Rows from block 7 of the audio encoder of a small contrastive audio-text model, named by matrix and row number. Rows with one number belong to one channel. Each number is 500 + 25 x the weight over its row's rms, rounded and kept within 0 to 999. All counts start at 0. Numbers have three digits each. After the name is the row's rms in percent of the matrix's.
After each channel's rows are labels from the 100 clips, of 14848, where the channel reaches its highest value: "responds to" is what is common among them. Only what is clearly more common there than usual is listed. The data: notes from a synthesiser with random patches. In brackets: how many of the 100.
# convs0: expand pointwise conv (encoder.blocks.7.convs.0.weight, 192x48x1x1), inputs 0-47
# convs1: depthwise 5x5 conv (encoder.blocks.7.convs.1.weight, 192x1x5x5, trained with AdamW), a 5x5 kernel
# convs2: project pointwise conv (encoder.blocks.7.convs.2.weight, 48x192x1x1, transposed), outputs 0-47

convs0.39 097:500559500500500500518463500496480500549500540471473523500490500471490525500500452514524477500500500475518500500481500530523434532500540552500474
convs1.39 101:511489502472488486506498487494525525538533504556529567512523490495509499471
convs2.39 112:500457500500450461459500500484500529514518500500500484529546513500456500480500517500500468493469534500459434465483481483530464519500521500500477
responds to: square (46); triangle (39)

convs0.139 114:468527453500500474525500485525500500500500522500500545500492517517493500476448500467451511550460556500485520506500500547500500500500533449500500
convs1.139 098:483475469486485510530534549526528539527510497473492499505464465487493490465
convs2.139 101:533500500500500537500537479500500561468467535500500500520500476500500500500531569525453484533500548529500500500500500486466500500465537500481482
responds to: bass register (67)

convs0.170 113:525500500526500500579485500500535500496532528500479500500448520500500500500506500549435464473441500500500513500500500485500500500484500500454530
convs1.170 111:478545439501504502516479495531514521483500519496527470502498513526439499507
convs2.170 123:451500545500489473480523500518466525438474500500500460500525525528536500500544500468545533500524479515500500481500480529533500484500500495512459
responds to: tremolo (79); filter wobble (56); noise (30)

convs0.188 105:511500469425554500476460500556515466500486443500548537514500456506500500500500548500500500479530500500500500500500500486500500500500500475500500
convs1.188 102:455485529477531518522520477522538540498479511490505451469484506506486533505
convs2.188 112:463500458500500468525500511500456561517500522532470500500500500490500474500500439513518500500500531545500510500500517522481500535456465460500537
responds to: swell (52); triangle (46); notch (42)

convs0.147 082:517500500500531533500500530530482471530500534444500500500567500513462521541500526500457500500500500500500521500483500500460500500523548490455461
convs1.147 100:481484477505513473483479515510442467457472454471475499489489467482490502494
convs2.147 092:564500500474551432527500456470500556500516500500525500500500541523500500500500500500523473500500500485473500500442500521524486531498500500500479
responds to: gate (51); triangle (41); square (31)

convs0.35 087:500532481500500500500500477523476500531500450500534483547500567500531450500500500484497473500500500532500541523541500500500443500461500500534500
convs1.35 113:503467461478496499454464510518504449462494518480473483503501503480454482495
convs2.35 129:526500571461520500461500500500500500529500519546510500473511458500524536490500500500500516551529500467512460507500542487500500548527515500523475
responds to: glide (61); filter wobble (47)

convs0.166 089:500550497500500500468538507527541500458537443464469527500500501500528530488500500500549500500525469500500476500475542500469500529500496500500551
convs1.166 110:483485492502510476480495501505469485486507515477488512503505489524579557535
convs2.166 104:500500543472462523530500500500500500472500528555500440472510527480500480500518464458449457477500500530500527551512500500500500500500492500500467
responds to: glide (52); notch (45); triangle (31); oscillator: square (31)

convs0.142 098:500539467500500500500500532546529500500476500500500482530478500461500462500536480502500438453500482500500547500500507472500500579524500483500500
convs1.142 089:474489487482489485501495515502513522566545543538514527536515515517520500488
convs2.142 094:500477445500472500419500500500555479474500475531500528495500500500500512500500500500500536500533522500468440500500500547548500483500500500500513
responds to: square (31)

convs0.40 109:452500464569500500545468500500500500500481531500450500455526500500538500484500500500500492540467485476500523500475473500557524527500481500500500
convs1.40 106:461472498516520469503520527507483518527489477515522502463458521562491496482
convs2.40 083:471500500500500500500532533485447500500500551500523479514537500500526500500500442500486548500500500500500479500527516580500470500540500498471534
responds to: gate (52); resonance (43); high-pass (41)

convs0.178 101:500456500440500500444500500500471500500511500486520535527500487500492500500424467500542518500562449500500475500513508500500500500529500500518484
convs1.178 096:483527487465496528532470494512523529469463533514529468471500528534489477496
convs2.178 097:500575500500500500450527500524481500500500500454500462500518529500500500500482500436500536500562536460500532500500456500500500500500500500500488
responds to: filter wobble (52); high-pass (40)

convs0.8 089:543500452478500518500528483500500500509500465514500479544500551500523500471513500500500426500511500533500547485477500542478500465533529500481521
convs1.8 085:505505521515522475476492527564499500508512546523538533498502513526528529520
convs2.8 069:481500472554500500500538546514500530479500496451500541474500468500500464500532446500500500500500523462500500500456500500528500454500544479500523
responds to: bass register (52); pad (52); oscillator: triangle (31)

convs0.9 108:524500492516541528500500485469524473466519500500536500500526513500483500515533529526587445500500515485510467500500500528471500500500525482523455
convs1.9 110:520502504487485545509510482490552559491474498527511507476481552508503481485
convs2.9 109:473511490477500445534476520500477507552493507484479540500500500480500500535476465482500550500521457462529546500500500449500493475527500523500484
responds to: triangle (40)

convs0.157 109:536470529500465491500518472435505510486500500535543528500500518500473465500542500504469511500500500442525500549500500471500517470475471500530514
convs1.157 095:480489490491517489495490495487513517511486503527534537549513540546551536507
convs2.157 104:500500500538479500500492526500500466500500500500482447470500462500489500484500466464500494500486500538517500519575450482513500532500513541454454
responds to: bass register (86); detuned saws (34)

convs0.16 086:500500556472509500500500500500500500517500537525531534500500530500500472563454454500500516500531524459532500500457509530500500485447500500500463
convs1.16 090:513540549546543544523532526524492478477480488497484504509518493491510514493
convs2.16 099:500500508500526461482500464523500500470510500500500500479466555500523500500500500550459483516500449446500467500512500500500567448500500500500471
responds to: vibrato (49); pitch class: G# (29); pitch class: G (26)

convs0.155 120:511532445500509493500528500526546500532540507500462480494491500500442500545475536500514521472500500462500482550528538511490535500500526500500500
convs1.155 112:509536430509513496527468503502511511495484517499521459516501499539449504507
convs2.155 146:489464538530500499500463517472473479500462500465500500500500543546539531500528472500500500543464500536500527468477467453500475500532500519500500
responds to: tremolo (90); triangle (39)

convs0.190 071:500500500500500580500557532500500500500455500452500500500500464455500500552500500530500513500486500500500500533500482500500426500500500500500471
convs1.190 119:516480469477499489503491481482477472516498494463443461486511475464476457490
convs2.190 109:517453511533500500434476504531509500500500500484500449500454456531500527517500486500500445500500500474537500500500500545514447476500511480500500
responds to: resonance (49)

convs0.158 102:532500544500556505500478500500530500478531500500500504500500476506500500515500466500565500500500443525500500460500448500455467458500500481539500
convs1.158 105:530531509495482550502495505504569521497503483527523508477494537516478471478
convs2.158 109:500500484500500500475481480507500524523499500470500500468464548500465527452488483463468500500500500450483540538500500465466500500514485571469500
responds to: drive (68); bass register (56); gate (56)

convs0.173 090:471500534500500500500500527474530500555500535510500500500500500516472453439533467546492500444500500500540538500510543511500500500470500500527500
convs1.173 090:468494494502522495488533534521514531541555529496519536513523513494536506524
convs2.173 098:481516539500485462483521500470500500500532500500500500522500527448456500500494520500491469500547500448500523473500500475500443534523530500500440
responds to: glide (57); gate (52); triangle (44); oscillator: square (32)

convs0.34 105:500500485500478500539500500500497500540507500486455488500562540500500500500517478552518451500500547500460500500522500500500500560557500500506527
convs1.34 132:473478440477511463464445469485487493495481511500485505522532511502513522505
convs2.34 110:500476486500518522447472466500500515500518500500473445500539500530456500518424476457514483500478553500500500500530500500500500500483500475500472
responds to: square (31); triangle (30)

convs0.159 083:500500487500500500500475500500500535500514453541500486500500523500505500500500500500527476459522485500450500445500500500467500538500567500500584
convs1.159 110:492476476490492449463458453445507489475489468499488484485493502486489488490
convs2.159 098:500457500500532570500433500500500500446490461500459493469500487476524544500500473500500455486500500500517500492534500500500500500468517523527500
responds to: filter wobble (43); resonance (36)

convs0.38 087:500500500500500532500463500511548500468500500529500461472500500500491500470534540429478472500500466500481491537500478507500447514435500500484500
convs1.38 090:536556526517464532534528491467491503497502488469487493511520467467485499518
convs2.38 081:500513500500519548482500500474500475523500499500500564520453500544475500500498500500573458500528500500500500500462500464428500500500500500500500
responds to: triangle (55); square (26)

convs0.22 105:500523568492500531535500500500500525500544485500445493534500500538490500500539465511500540539500500500554483500500532459500500537504500500528500
convs1.22 111:481496483484505500486525477489500542532498459525546518469446495517488496463
convs2.22 097:500500500500555530525515500500500500455500500532500500500500458500472526517500500538500499500550500500500500473500487506500500573574451500500475
responds to: glide (100); triangle (32); square (32)

convs0.175 117:500464500504500500500522500500540544465500500456500500466548514500474500446500500512521497524523500500477493500500463556457473537533472500521467
convs1.175 101:517487483530490507486478508495540478464502527522470455538523510478464522534
convs2.175 105:500500522500526540528478429500500500500542523523500500475470529500500500500500500500500500467548500500480530500518436485472459468475500528527529
responds to: text has "pass" (98); filter wobble (94); resonance (89)

convs0.161 093:544500500500470511500450500500500481519448500519500500545488500571500486500458532534500471500500542547500500519558500500500500478500500500482500
convs1.161 109:498486491475475482500522535528494533498507503510538483454499454510476459459
convs2.161 100:500526517500434448500557447523500500525472500458500468500522499478500551484467500500464525500509500500484477500500529500500500500500500460534500
responds to: bass register (74); filter: notch (58); triangle (49)

convs0.11 102:500500500500449455500500484500500500536515453519504500500500500500536500500520556500528523500447500478533499518518500500440524459466500532455500
convs1.11 107:509527506508509511516514495506481486494465471483514500473484465445452446479
convs2.11 088:500500518535482525505500486485500529537500462486490500500500480500500500470500500500500500500452536500500500450563500568507565500500500500500553
responds to: notch (80); filter motion: fixed filter (43)

convs0.32 086:500500500574500474500500500467474441500500524500500500456500500500500500529561500500500533515500500516529531520500530479525539500500475537515545
convs1.32 103:523503488475494487486481489486427464469476480467457481483509493491501505530
convs2.32 087:500500532500500500450481522517531479478500500500481516500523500500500543500478500500500476500442511500521500500539478479559449531429507500479520
responds to: notch (41)

convs0.15 094:500470500461500475500500500535500500477500486500500478500532479439534500518500500500471500460500500454500500500500550464500453500541459500500562
convs1.15 097:495512474491494480496465486500492510494496518510558548508509511541566514494
convs2.15 091:500545500483500519468449481500531545500515500538465549500500500500512464500500500456513500500473542508533524477500461500500500527468547535500489
responds to: gate (55); triangle (47); square (37)

convs0.12 088:500500477500523540500463500553500500500500519513500548500470467500532500537500536500500482500500471500497500500567500575500500500455500500465500
convs1.12 095:492511478504480512522515517506552553530487510490471487477470448473485490478
convs2.12 074:552500500479500542468521500500500445500500500500478500500500526500527500500500500500449500457477500500500429500450500500457461500500500485514451
responds to: saw (38); pitch class: G# (27); pitch class: A (25)

convs0.153 113:447527500500500515520529500500486478469526500546447489536548530516546500525500515500474547500500534481500521500519477500443531500500500500500500
convs1.153 108:495510517515512500506531519490501483470505492474463439464488463469475456507
convs2.153 110:500525532534472541458500500500527545536500500500519469500518518500500500450529500548455500500538554519500500500558500477500500500500500474500500
responds to: glide (46)

convs0.146 078:525500500500543556500455500500500520500500477534477462500500500500500560546476436520500500529500551500544500500473500500500500500500539500500500
convs1.146 095:467477489457484491472492494456488455444484464514497512504500492520509516530
convs2.146 116:479500543522528500500500500500519520467556500529554487500500533500500500500470500450528477500500500500522500500486456491500500434537549500501534
responds to: bass register (74); vibrato (57); notch (42)

convs0.189 121:500533542463500500500455500472500500500515522500500500500539500500500500498500516523500469582533500500511438500513515464520553513511500532533500
convs1.189 102:495480492501482521548518473443496539528480458486519536507484474503503495476
convs2.189 099:500500553500540500500500497543485500524535470531456500500472473500465573500514515523500500500500524471500500464500500500500500571519477500483500
responds to: glide (96)

convs0.19 078:500500509462529567500500500500500464500470500500453471476556478500500500500500500500500500500480500535500540523552500500500500500473500500456434
convs1.19 097:478466452461468482488487498506464466479467478476479494472483504525528517497
convs2.19 115:533500500500500462521500500547500500500552500500529464500500525500551483500500482500500528560500515473500426507519529537500500534500500539500500
responds to: gate (54); triangle (45); square (33)

convs0.191 090:458521430500518456500500521448500500457494500500500449472471519500467500520500479482550500500521500500500500500500528500500500567500500500480510
convs1.191 093:474466533523509488463512523502460482497511531496452490496539470490498527536
convs2.191 091:526500500500472520500541494500500500500500500439500500462560500514500500461542500527438535458448460500500500500500473500500500500529500500520517
responds to: gate (60)

convs0.182 106:520474500500533500543467528500500500500500500480480450454488500542476470500438500500500500500448555456472512500473476500467525500502500505500500
convs1.182 097:528529560509514511540549519507486474504491504470464476481487481472495488504
convs2.182 108:500461500500509476564500452488500500519500481453472500507480470462523500478500500489532500500500491500500500500439500500443476532449465500500500
responds to: drive (65)

convs0.36 105:500492500477488465541500460469533557500474500500500534524500500472500500500537500500544500556500500484538500524500467527500500460500515471540537
convs1.36 098:506495453501470520497485478471502480463459468503478469455490498486467470482
convs2.36 113:515500532511477436500500469500500500500467500500493532500526515500458510494500526482487517456455524497531512500519482500474500446500482500500581
responds to: echo (61); notch (42); filter wobble (41)

convs0.174 108:500472500500534500500444500500520500477500500500500474459500500500457500453500459500454500500491454500477522488500472517468457542464544512537500
convs1.174 116:466484567522509449511524520516494531505520486506509476480472520483483475503
convs2.174 107:463500517556500500500459500500500500500500490472500525469500500552471530500500525570434500480488500523440500500480500500516500524500500472500500
responds to: resonance (65); glide (47); filter wobble (46); oscillator: triangle (25)